{
  "model": "multi-label image tagger",
  "dataset": "single toy objects rendered from many sides on busy backdrops",
  "train_examples": 203450,
  "image_size": 32,
  "crop_scale_min": 0.8,
  "horizontal_flip": true,
  "arch": "vit",
  "norm": "layernorm_no_bias",
  "norm_position": "pre",
  "activation": "geglu",
  "mlp_ratio": 4,
  "head_dim": 32,
  "fused_qkv": false,
  "bias": "all",
  "qk_norm": true,
  "parallel_block": false,
  "inner_norm": false,
  "patch_size": [4, 4],
  "conv_stem": true,
  "layers": 8,
  "width": 128,
  "positions": "sincos",
  "pooling": "mean",
  "num_labels": 52,
  "init": "trunc_normal_002",
  "residual_init": "none",
  "optimizer": "adamw",
  "lr": 0.003,
  "beta1": 0.9,
  "beta2": 0.99,
  "eps": 1e-08,
  "grad_clip": 5.0,
  "steps": 15800,
  "batch_size": 512,
  "epochs": 39.8,
  "lr_schedule": "linear",
  "final_lr_fraction": 0.1,
  "warmup_steps": 790,
  "weight_decay": 0.0
}
Rows from block 4 of a small multi-label image tagger, named by matrix and row number. Rows with one number belong to one neuron. Each number is 200 + 30 x the weight over its row's rms, rounded and kept within 0 to 999. All counts start at 0.
After each neuron's rows are labels from the 100 images, of 14848, where the neuron reaches its largest size: "lies over" is the class under the peak; "responds to" is what is common among them. Only what is clearly more common there than usual is listed. The data: single toy objects rendered from many sides on busy backdrops. In brackets: how many of the 100.
# gate: MLP gate (model.blocks.4.mlp.gate.weight, 512x128), inputs 0-63
# fc1: MLP up (model.blocks.4.mlp.fc1.weight, 512x128), inputs 0-63
# fc2: MLP down (model.blocks.4.mlp.fc2.weight, 128x512, transposed), outputs 0-63

gate.326,181,185,209,174,189,231,198,156,173,233,163,179,217,150,193,159,215,246,185,202,142,182,204,175,219,175,202,203,170,221,240,193,231,181,197,196,211,226,199,222,198,169,231,190,165,182,201,243,201,176,194,178,233,199,183,212,216,238,168,131,201,134,203,213
fc1.326,223,195,206,175,147,167,252,189,241,190,211,233,212,151,218,176,186,215,228,229,207,194,214,197,226,180,228,227,148,161,239,226,173,166,210,198,253,111,204,215,190,179,168,200,214,220,192,220,177,226,183,201,209,217,219,228,224,275,176,224,238,285,210,255
fc2.326,203,227,179,194,221,221,231,238,251,203,178,166,162,238,174,234,201,145,177,150,214,211,176,166,164,198,179,212,172,197,173,285,243,195,175,227,185,219,187,232,202,177,161,252,226,152,186,202,193,170,185,227,198,218,247,243,189,202,271,166,182,247,146,144
lies over: dark part (33)
responds to: car (25)

gate.267,179,164,220,200,178,184,190,207,188,211,179,192,230,220,180,213,170,218,153,203,227,264,210,227,152,191,226,249,227,152,216,202,237,218,224,251,215,155,188,181,207,173,213,187,214,196,185,212,249,219,229,173,200,165,155,141,167,214,238,210,171,177,191,185
fc1.267,207,244,148,197,228,174,206,196,223,215,185,186,204,175,187,204,229,244,216,196,159,224,172,199,197,267,158,255,256,207,251,193,210,197,221,185,168,188,214,164,194,198,193,193,164,179,200,207,210,216,182,208,190,241,241,215,167,237,213,196,241,220,254,200
fc2.267,210,197,245,216,187,231,260,247,210,175,176,200,163,200,222,214,234,181,159,188,222,181,133,184,248,181,214,194,209,177,176,236,238,217,179,215,176,255,213,218,191,157,206,172,156,226,188,240,252,211,195,166,175,191,198,208,170,214,235,264,197,223,217,201
lies over: white part (42)
responds to: bottle (38)

gate.171,264,214,220,167,191,169,149,179,188,210,174,147,193,236,145,211,145,237,144,195,189,198,185,249,184,222,223,197,196,194,207,235,224,224,216,286,193,176,226,181,177,194,198,225,186,219,225,192,194,203,200,188,170,236,175,180,207,214,189,180,198,195,208,170
fc1.171,219,190,215,126,144,170,200,174,209,207,224,143,190,186,249,174,209,246,235,201,163,170,178,156,196,169,196,225,197,195,221,175,173,192,286,215,247,203,174,235,197,196,183,204,219,183,183,242,222,201,257,179,112,233,214,224,192,224,189,226,208,188,175,249
fc2.171,252,167,178,222,223,179,170,212,130,236,256,222,175,218,172,236,203,245,195,172,220,164,190,190,210,172,225,252,201,211,203,175,218,205,196,177,206,223,152,202,205,177,207,205,206,219,148,211,227,169,125,214,197,191,174,157,173,231,224,175,185,187,175,163
lies over: part in the second colour (29)
responds to: dog (33); house (25)

gate.2,181,190,178,169,232,196,237,175,214,205,193,217,208,210,226,198,282,175,180,231,163,233,191,194,173,190,204,207,183,180,184,220,218,227,241,223,198,183,184,154,191,210,251,185,152,199,197,251,212,131,253,165,228,172,153,163,186,150,166,198,238,162,199,190
fc1.2,201,196,233,221,181,175,158,208,170,201,239,208,153,226,186,225,200,189,214,184,175,188,180,220,179,167,288,116,214,125,246,185,184,181,180,205,206,190,174,197,102,202,239,191,224,194,239,227,247,182,211,203,165,217,208,213,249,210,165,215,224,169,114,225
fc2.2,172,248,199,171,235,147,226,190,217,202,199,190,183,206,184,194,196,147,216,201,162,218,189,246,169,213,244,211,191,169,182,209,182,163,240,176,139,178,170,235,160,215,280,215,192,203,200,195,173,194,248,217,167,232,221,181,181,234,208,253,172,167,216,247
lies over: dark part (39)
responds to: truck (35)

gate.245,212,172,188,181,231,160,170,165,210,208,223,208,225,147,232,126,217,208,197,130,203,148,227,226,209,198,241,199,161,242,158,192,234,191,213,247,188,158,228,179,259,190,255,193,186,194,274,201,209,181,170,222,157,223,186,207,187,211,171,175,160,186,249,209
fc1.245,152,184,263,205,230,183,200,170,171,234,177,216,189,207,156,197,186,194,163,205,155,214,180,155,185,228,151,230,205,230,241,193,224,175,220,213,195,225,193,188,214,212,222,197,176,145,210,177,205,232,256,198,143,173,202,237,206,189,220,182,140,203,222,219
fc2.245,187,170,188,239,248,197,225,180,215,195,210,203,215,195,242,202,125,235,175,98,195,204,162,188,214,233,163,184,230,201,186,171,213,201,167,175,175,203,240,181,249,165,200,244,188,178,203,210,173,208,194,214,145,244,208,215,201,187,225,198,230,163,186,215
lies over: part in the main colour (67)
responds to: from below (73)

gate.55,182,240,165,205,199,160,209,135,237,253,208,169,191,249,186,132,232,226,222,194,230,199,193,272,226,197,204,207,188,228,220,178,224,164,172,214,221,249,182,157,212,182,218,184,169,170,191,214,175,194,151,205,228,181,172,121,219,203,207,202,181,177,145,140
fc1.55,135,161,211,185,203,210,226,167,212,216,174,233,233,272,229,197,196,202,181,274,190,159,202,234,186,166,244,174,199,164,151,220,177,219,141,137,215,157,245,165,176,174,172,253,205,223,215,250,187,209,243,229,173,195,201,234,181,165,264,129,166,174,174,226
fc2.55,194,263,223,171,176,197,211,170,259,148,161,192,145,204,164,178,198,188,229,234,232,192,230,143,193,232,173,194,200,228,276,210,218,244,247,191,213,230,212,199,185,204,245,238,177,234,240,167,203,152,215,178,190,187,230,196,148,195,219,229,197,214,197,192
lies over: white part (38)
responds to: boat (100)

gate.456,203,173,187,226,185,180,226,159,195,185,158,198,186,211,175,239,160,266,201,155,198,259,192,177,197,164,222,232,256,275,213,178,190,169,194,206,209,187,187,183,207,163,260,176,144,142,224,244,191,222,177,142,199,196,181,164,176,228,205,228,222,184,166,126
fc1.456,171,231,204,213,152,180,198,201,220,179,211,163,203,195,221,173,225,197,215,255,267,158,263,218,237,146,176,146,262,195,174,241,198,193,269,200,195,181,179,193,208,184,170,211,236,242,242,210,161,158,226,170,205,263,156,179,235,173,213,154,189,195,236,208
fc2.456,169,173,239,208,241,189,226,193,164,213,188,229,254,188,200,190,200,217,193,202,200,220,173,246,194,215,174,255,166,206,218,242,201,153,190,214,204,205,211,187,263,208,213,155,195,132,227,185,136,168,227,270,196,156,192,209,169,255,249,185,165,156,178,169
lies over: part in the second colour (28)
responds to: from above (60); house (40)

gate.386,234,215,186,233,225,191,200,140,236,224,223,124,220,206,158,194,183,199,240,148,161,206,143,203,184,235,227,164,163,213,201,179,230,190,189,247,195,240,192,236,213,191,187,124,199,152,204,193,173,212,203,207,180,177,225,187,209,191,227,170,192,123,177,212
fc1.386,181,174,193,173,171,226,210,214,161,208,165,213,230,244,199,239,171,245,180,175,211,251,190,181,213,187,225,229,246,203,214,206,207,222,204,205,227,158,222,173,254,152,279,194,137,233,218,293,269,177,166,216,193,159,168,155,191,174,222,188,182,194,242,184
fc2.386,186,240,154,197,185,202,212,254,261,241,252,202,178,213,243,158,183,193,236,195,152,206,178,185,178,212,207,194,198,256,198,198,167,200,215,174,223,147,229,235,196,213,152,155,205,154,211,192,209,176,191,177,204,218,153,162,159,119,199,185,197,194,180,218
lies over: dark part (26)
responds to: dumbbell (39)

gate.476,216,205,161,209,206,200,175,203,186,224,221,206,218,214,197,200,173,236,154,168,220,224,200,168,234,226,172,187,180,211,198,219,229,219,256,182,208,231,120,157,177,138,200,235,212,192,208,211,230,143,163,199,185,183,204,168,145,171,224,252,213,223,208,191
fc1.476,177,187,197,193,201,232,186,179,209,207,140,200,203,165,235,221,172,203,177,211,175,164,235,173,149,241,198,197,186,183,141,244,234,223,238,177,185,176,197,165,230,154,178,197,228,197,207,217,206,214,169,197,224,207,216,231,269,132,201,205,215,242,240,234
fc2.476,181,185,198,108,176,204,213,178,197,146,214,194,185,170,215,216,183,223,168,190,219,169,209,163,241,179,156,198,237,258,186,211,178,173,210,148,196,211,184,152,187,193,237,209,156,152,198,194,259,240,217,149,172,222,285,200,168,254,206,181,170,177,212,213
lies over: white part (29)
responds to: boat (47)

gate.450,156,193,251,239,239,205,150,172,184,155,173,160,174,175,161,186,229,205,202,216,203,202,269,248,192,145,212,218,210,146,197,184,211,157,207,214,222,163,206,168,218,238,265,204,180,196,209,202,207,207,244,206,291,174,161,179,253,180,197,211,172,188,243,190
fc1.450,243,191,136,194,149,223,172,242,204,184,193,149,144,246,126,238,178,189,193,164,241,213,207,199,232,185,202,210,192,174,178,185,202,188,192,195,194,219,165,255,209,238,239,227,198,212,200,192,206,165,191,179,170,203,219,211,225,197,151,207,205,208,147,151
fc2.450,206,172,201,154,206,174,230,175,208,169,222,212,227,208,258,209,237,213,178,181,153,196,199,213,182,201,172,165,184,274,241,196,191,187,158,208,209,194,214,154,251,191,171,177,281,230,232,221,179,232,199,226,192,227,167,200,147,207,191,157,148,163,249,257
lies over: part in the main colour (43)
responds to: snowman (34)

gate.184,189,190,214,250,174,250,215,174,240,210,171,180,169,264,166,212,223,185,207,193,169,190,216,183,132,160,263,243,166,238,180,177,234,238,200,188,197,195,187,159,206,198,224,144,231,201,234,197,151,168,213,202,212,122,167,183,233,182,187,170,184,201,153,159
fc1.184,210,140,189,236,235,207,181,246,219,227,197,215,169,193,234,118,253,158,203,147,173,209,108,178,193,222,174,191,198,200,231,252,196,141,183,203,186,174,219,198,184,198,205,183,133,226,241,202,185,235,181,223,232,189,198,248,207,217,183,146,210,225,261,217
fc2.184,210,170,185,179,139,241,234,267,227,197,220,217,196,244,194,201,254,228,140,200,217,195,209,190,275,145,156,177,224,204,191,200,213,195,160,162,183,211,212,167,206,226,218,177,146,174,230,203,247,226,203,187,177,193,206,193,217,174,220,268,230,221,228,254
lies over: part in the main colour (42)
responds to: from below (61); house (28)

gate.291,160,181,220,206,142,240,230,170,182,270,182,163,201,222,157,209,226,181,200,222,206,199,180,217,172,230,213,207,206,163,182,246,216,208,155,188,197,201,232,235,205,195,179,205,163,255,207,210,159,224,217,214,229,204,223,177,166,181,197,227,159,203,194,150
fc1.291,179,221,191,223,237,226,218,230,195,196,180,160,234,229,195,196,171,161,144,178,216,197,217,215,232,195,118,197,172,177,203,234,209,158,172,253,200,245,224,219,208,151,161,252,176,227,200,200,243,211,233,204,248,167,230,242,206,216,201,171,222,225,160,192
fc2.291,213,184,203,195,150,226,172,202,229,163,184,226,188,201,191,253,242,164,204,195,187,193,208,119,162,162,216,195,222,242,190,219,161,233,184,158,250,212,199,227,192,179,197,206,228,266,195,200,191,176,189,189,179,207,212,269,212,157,217,212,199,205,268,248
lies over: part in the main colour (49)
responds to: dog (29)

gate.392,198,202,105,187,161,192,206,149,185,230,246,178,162,209,174,143,215,249,210,188,199,243,169,245,215,196,187,183,200,232,237,157,205,268,224,239,228,193,198,205,196,177,172,154,152,199,179,205,200,194,206,192,195,197,155,205,246,182,207,157,241,194,208,180
fc1.392,266,220,258,201,223,200,210,188,243,164,148,186,190,172,169,213,224,202,233,257,194,169,179,199,203,148,192,187,200,199,203,199,190,220,238,239,186,218,218,143,199,199,201,202,233,209,224,234,189,260,202,241,167,250,184,162,219,190,194,204,187,148,216,208
fc2.392,199,232,257,190,198,205,156,215,194,156,210,164,170,235,211,160,189,232,188,207,209,240,164,188,235,176,198,163,179,217,196,177,219,272,221,204,201,230,186,199,188,228,188,147,172,208,175,192,205,210,177,238,259,155,212,186,195,181,222,239,225,169,231,248
lies over: dark part (42)
responds to: hammer (78)

gate.216,222,180,162,179,166,176,212,193,192,221,228,212,163,216,218,194,220,194,265,167,194,227,176,169,223,217,160,207,175,215,201,231,254,227,235,190,195,158,176,174,160,163,208,147,213,127,167,223,203,176,212,187,144,210,213,190,175,206,220,222,168,161,191,181
fc1.216,227,231,177,206,234,175,205,221,180,224,223,217,209,251,139,182,110,237,187,221,156,240,275,231,225,162,142,204,167,225,192,191,175,225,215,211,161,213,206,191,182,242,210,193,273,188,179,192,166,182,177,167,215,150,206,156,231,213,212,238,208,219,215,164
fc2.216,253,180,203,227,279,163,241,242,180,248,199,205,223,229,240,229,225,212,208,221,178,234,185,208,199,195,203,190,200,152,173,228,208,204,208,208,239,220,182,161,208,265,149,248,251,181,185,211,154,204,187,174,174,183,210,208,210,159,142,159,260,234,158,205
lies over: part in the second colour (32)
responds to: from below (65); rocket (53); ladder (26)

gate.282,235,246,247,172,179,180,189,142,187,195,193,127,185,223,181,174,232,214,202,209,185,197,158,214,209,237,249,226,245,240,224,184,220,179,218,186,203,235,249,199,195,200,242,159,181,88,204,219,167,204,151,168,213,176,213,151,176,213,150,196,233,172,154,145
fc1.282,176,193,211,171,202,211,236,209,185,182,190,235,123,173,257,250,197,200,221,245,219,239,216,202,222,190,218,155,206,197,218,202,189,233,195,189,172,201,180,215,241,173,192,245,214,254,144,195,277,225,178,234,160,211,202,188,237,205,184,246,195,198,224,241
fc2.282,191,212,188,224,159,171,202,223,187,227,194,158,244,227,199,237,171,168,219,218,199,160,203,214,209,221,238,234,185,205,174,238,216,200,156,186,177,272,222,208,245,212,182,217,169,183,219,196,170,187,142,212,184,181,229,190,159,224,179,208,223,198,168,186
lies over: white part (40)
responds to: truck (57); car (42)

gate.21,204,216,171,215,214,173,188,160,206,227,199,185,208,238,200,206,179,219,141,180,167,223,183,255,247,176,207,206,169,196,229,193,211,244,169,188,173,196,199,179,260,243,224,227,210,144,206,230,205,192,162,166,201,212,228,213,222,219,165,233,229,210,195,224
fc1.21,192,166,186,222,190,152,208,209,220,192,165,178,181,217,151,185,190,169,224,184,230,231,247,198,220,146,192,218,240,183,165,187,211,195,209,243,222,210,151,197,203,162,272,149,204,195,256,195,249,182,174,205,172,241,214,223,158,225,192,190,193,160,195,171
fc2.21,220,191,182,173,184,239,233,211,164,192,148,203,191,197,218,206,220,250,245,260,184,198,215,186,186,179,167,171,199,207,184,217,240,157,215,236,212,154,221,141,162,146,207,218,226,187,199,185,171,211,216,132,215,184,242,238,210,224,213,190,228,253,178,155
lies over: dark part (25)
responds to: black (25)

gate.327,174,169,193,160,180,218,224,230,227,277,210,181,221,198,228,202,180,219,176,197,133,192,225,247,178,231,180,229,179,165,168,206,264,189,145,219,179,172,215,210,218,214,168,219,176,160,231,211,177,251,234,221,218,156,168,214,202,138,176,167,201,169,216,165
fc1.327,232,193,187,195,168,185,224,146,207,213,200,160,148,226,230,241,235,157,204,210,249,230,150,145,203,228,221,189,203,187,177,184,181,242,233,198,218,191,216,244,170,152,241,176,200,238,231,240,234,247,173,192,189,212,188,181,262,191,136,226,227,206,172,225
fc2.327,178,251,177,207,215,243,217,170,249,208,228,214,207,240,228,164,224,171,215,220,205,192,179,271,188,197,167,204,228,193,179,202,165,158,151,209,194,203,225,221,207,213,212,185,164,179,180,179,210,168,198,169,222,147,268,179,198,228,180,196,219,242,192,191
lies over: white part (72)
responds to: from below (97); mushroom (93)

gate.31,200,239,197,167,188,187,171,160,241,227,239,146,181,225,187,153,176,226,203,147,193,195,196,201,223,212,192,188,249,216,194,203,217,160,220,240,177,215,214,200,183,125,195,202,205,155,250,230,146,174,191,204,218,163,161,155,203,207,179,209,208,192,124,149
fc1.31,191,163,213,161,247,228,244,165,231,120,122,213,193,174,185,280,192,195,185,234,248,222,215,191,175,213,241,211,179,210,209,209,193,193,176,229,219,196,253,182,220,182,181,207,209,194,244,170,227,213,207,201,188,236,247,285,186,202,205,163,220,186,157,212
fc2.31,200,208,214,190,206,193,217,180,246,175,187,183,204,211,161,214,233,165,198,192,202,168,191,140,238,209,145,188,211,241,217,201,201,190,217,190,238,226,238,171,202,186,225,183,154,153,218,188,222,177,193,177,218,124,254,174,206,210,239,227,181,189,205,184
lies over: white part (32)
responds to: boat (100); level (64)

gate.156,209,216,195,184,227,207,189,211,208,216,243,153,219,231,159,212,241,205,228,212,151,203,267,239,174,186,211,240,168,125,204,213,184,250,225,263,209,172,195,181,209,176,204,248,252,198,213,242,192,223,187,198,215,219,154,220,230,193,223,267,218,213,238,230
fc1.156,146,209,207,241,219,206,201,219,203,247,188,212,156,211,203,235,154,213,194,187,186,227,214,206,186,197,209,181,214,129,222,216,197,255,206,219,190,166,158,168,222,180,211,262,215,254,211,180,256,246,178,167,159,195,184,188,212,235,210,177,207,209,192,235
fc2.156,182,187,200,251,193,230,183,241,157,194,219,230,255,171,193,149,213,193,164,147,228,193,174,188,195,253,132,192,197,205,206,213,185,152,180,205,230,198,180,165,162,206,207,169,138,110,196,187,171,198,223,185,191,210,229,210,211,234,232,165,200,150,244,161
lies over: part in the main colour (40)
responds to: metallic (62); robot (25)

gate.360,184,152,210,244,169,156,191,197,202,232,193,209,181,200,163,250,247,207,196,223,199,144,237,191,222,199,292,231,218,208,218,214,256,206,169,219,171,188,179,136,195,177,206,190,221,149,187,228,211,174,110,155,191,175,226,124,184,163,237,238,219,186,210,200
fc1.360,205,229,173,165,216,164,225,209,245,271,182,278,199,210,204,172,224,232,223,217,163,162,183,229,190,241,209,205,196,196,147,189,198,222,216,214,192,224,197,182,204,224,153,171,147,185,198,239,179,209,207,246,142,176,170,195,178,187,179,227,193,222,166,184
fc2.360,180,211,217,217,144,194,148,165,227,185,182,221,206,202,208,216,193,252,211,192,203,207,195,198,207,177,226,159,228,237,160,158,141,210,147,208,195,176,224,142,248,139,233,241,214,227,226,148,190,239,175,136,207,215,205,184,207,272,198,241,197,195,196,197
lies over: white part (68)
responds to: bottle (75)

gate.497,190,250,218,235,151,146,155,150,253,165,176,178,226,209,138,212,202,212,182,158,155,238,168,173,209,236,175,240,235,209,199,194,265,185,213,291,189,187,160,202,176,149,270,208,218,132,220,191,231,208,164,194,193,215,191,174,178,224,208,192,225,143,192,190
fc1.497,239,249,251,199,171,185,168,159,189,176,127,203,179,205,234,201,177,249,194,172,247,223,187,212,171,221,149,205,203,234,166,189,215,198,137,176,211,237,217,186,238,191,197,137,169,124,244,164,174,191,211,241,181,189,171,215,205,233,235,215,239,196,139,154
fc2.497,223,211,181,197,233,174,231,216,191,201,210,164,165,201,186,252,187,103,163,205,210,256,216,213,168,170,240,207,180,169,181,170,229,245,209,191,198,246,146,203,180,173,207,247,211,241,162,200,225,191,215,192,207,220,276,183,219,258,193,187,225,186,183,203
lies over: white part (76)
responds to: level (87); car (85)

gate.507,210,206,208,231,159,223,187,208,194,248,249,156,221,238,236,150,137,198,162,168,158,164,219,268,167,240,223,175,229,249,237,200,214,239,199,204,183,189,185,214,199,202,234,145,214,149,135,219,198,209,220,234,198,239,192,153,172,236,190,196,175,186,173,212
fc1.507,159,233,201,227,196,191,182,154,201,198,205,194,154,225,172,158,207,206,178,141,242,214,228,184,217,187,182,226,253,172,196,225,188,235,246,166,208,252,197,160,190,156,264,175,191,190,183,203,247,236,151,157,185,179,182,165,193,183,244,204,151,206,202,203
fc2.507,232,220,158,192,215,221,186,180,244,196,203,193,270,153,191,200,202,199,210,208,212,145,189,196,185,210,164,235,235,200,111,131,152,216,232,226,176,223,195,218,205,196,171,205,222,193,195,208,164,215,245,246,179,216,158,236,228,206,267,210,161,203,190,193
lies over: dark part (27)
responds to: hammer (90)

gate.340,182,190,214,243,186,258,227,214,202,212,201,199,183,197,201,241,173,197,193,203,132,185,193,276,159,215,240,199,157,226,193,190,221,166,181,228,203,151,222,233,187,173,179,171,164,176,231,213,184,286,210,178,209,200,176,147,183,176,191,160,156,232,209,161
fc1.340,206,206,171,199,147,222,186,174,159,244,234,161,214,132,185,154,154,263,181,146,158,204,222,203,247,199,202,169,206,239,208,204,215,212,210,224,251,263,161,227,203,266,156,170,183,175,201,186,174,188,225,189,145,189,205,233,228,183,219,180,241,151,237,203
fc2.340,186,224,208,209,194,191,173,204,193,224,191,190,146,190,118,153,166,242,221,206,236,201,181,242,193,206,158,211,184,152,219,175,165,209,181,190,209,198,265,140,237,190,180,147,153,229,191,201,183,180,148,200,181,252,159,182,189,220,172,177,202,201,234,199
lies over: dark part (26)
responds to: from above (76); dumbbell (29)

gate.254,222,206,210,197,179,225,250,199,229,198,246,175,217,280,200,175,174,225,175,135,228,176,171,217,234,215,198,179,202,185,165,161,208,188,172,242,198,185,215,187,181,130,220,218,210,178,260,260,202,224,174,183,177,161,179,200,222,170,211,234,234,206,200,152
fc1.254,226,200,189,208,157,224,189,190,260,176,208,194,190,139,204,179,223,202,203,230,210,195,236,239,173,192,217,196,243,206,163,189,194,242,255,187,229,212,180,188,189,200,237,230,217,240,237,187,203,246,208,197,201,260,153,217,194,224,135,190,224,213,186,153
fc2.254,202,229,213,192,226,223,143,213,181,211,254,243,161,175,199,242,233,209,166,186,180,212,192,227,203,194,152,171,263,235,255,253,202,184,203,209,165,220,200,198,273,232,159,132,166,237,195,186,185,145,205,213,211,141,154,187,173,211,187,201,142,185,199,248
lies over: part in the main colour (46)
responds to: metallic (62); boat (27)

gate.490,199,221,206,217,191,194,158,153,228,212,172,196,183,177,147,198,217,164,232,112,187,191,217,173,218,223,188,174,173,252,185,187,230,164,170,211,243,228,141,197,206,156,230,195,207,143,200,139,178,212,219,181,196,192,198,205,182,245,185,191,240,187,151,176
fc1.490,183,172,236,205,234,197,207,228,208,242,231,231,193,143,235,171,205,201,247,183,210,229,184,154,216,223,209,201,172,222,179,159,172,203,196,195,228,223,215,212,203,218,143,183,172,246,176,161,254,156,275,206,155,207,212,218,204,249,120,189,193,181,191,269
fc2.490,246,185,183,232,215,193,212,186,222,216,165,167,193,227,137,274,208,231,214,199,213,98,166,194,238,180,218,242,230,169,159,208,200,205,252,225,220,257,212,200,186,249,258,209,166,226,243,194,208,234,199,165,257,154,192,229,198,186,250,178,204,249,188,158
lies over: white part (42)
responds to: car (62)

gate.25,193,177,237,225,122,206,186,169,195,223,239,176,168,192,214,204,185,152,202,186,194,194,187,199,208,162,215,213,165,235,177,184,245,190,218,187,153,176,211,150,174,244,161,222,208,221,240,234,227,242,184,176,212,162,207,143,238,195,211,217,183,224,192,190
fc1.25,211,223,230,206,179,194,219,172,184,224,203,212,165,183,191,217,217,150,232,210,204,234,152,194,191,196,202,241,247,177,164,179,194,245,289,223,167,215,156,114,230,151,189,209,207,214,174,159,207,169,250,254,219,204,225,240,211,215,217,213,231,192,202,227
fc2.25,178,228,237,220,193,209,221,167,209,214,242,215,288,163,241,204,216,237,232,161,123,145,202,238,186,213,181,180,210,194,175,220,123,103,187,212,218,190,195,209,237,219,227,157,213,145,192,207,206,180,143,172,167,222,219,162,221,210,162,199,229,168,206,217
lies over: white part (38)
responds to: bottle (82); from above (76)

gate.132,165,174,177,185,221,227,200,163,216,247,213,176,196,228,210,195,175,219,160,226,189,254,189,234,205,250,166,159,189,156,149,242,234,154,197,187,163,172,230,142,150,237,204,205,145,213,249,177,213,197,203,235,187,191,211,183,185,164,178,191,156,221,182,214
fc1.132,239,226,179,186,186,217,231,188,175,198,177,194,206,227,220,156,211,247,198,177,241,195,174,240,156,226,144,159,166,196,212,224,200,204,239,203,186,177,217,189,207,172,232,184,278,179,220,213,191,255,146,189,218,202,183,190,144,190,257,180,171,243,203,240
fc2.132,197,161,165,180,198,200,168,201,159,204,274,185,166,263,145,197,203,208,198,172,161,182,241,208,232,183,215,179,162,227,226,193,219,166,206,216,201,170,225,158,165,225,202,245,137,185,247,219,162,164,208,143,217,236,227,183,148,204,189,207,179,225,244,187
lies over: part in the second colour (30)
responds to: from above (67)

gate.427,252,248,206,163,204,168,219,154,252,203,194,185,209,209,184,222,218,173,181,193,184,227,158,173,215,156,175,195,242,219,183,196,236,247,256,225,221,230,186,158,182,230,179,146,212,210,213,207,232,209,163,207,271,194,156,180,174,175,162,187,195,202,199,164
fc1.427,218,211,246,204,185,176,136,208,178,209,233,270,258,199,196,200,163,223,238,249,257,143,224,186,217,153,238,234,174,246,205,146,206,230,259,248,205,214,190,221,197,194,223,157,226,194,180,175,162,180,205,178,217,182,226,200,231,200,248,182,191,171,182,197
fc2.427,166,163,179,189,226,222,178,183,208,165,185,215,216,186,236,223,194,201,184,171,228,157,206,169,181,172,252,230,212,216,208,206,237,205,214,205,169,178,242,197,233,159,257,244,240,193,162,184,194,233,210,222,247,214,219,202,222,201,247,172,228,201,207,162
lies over: part in the main colour (70)
responds to: black (49); checkered (27)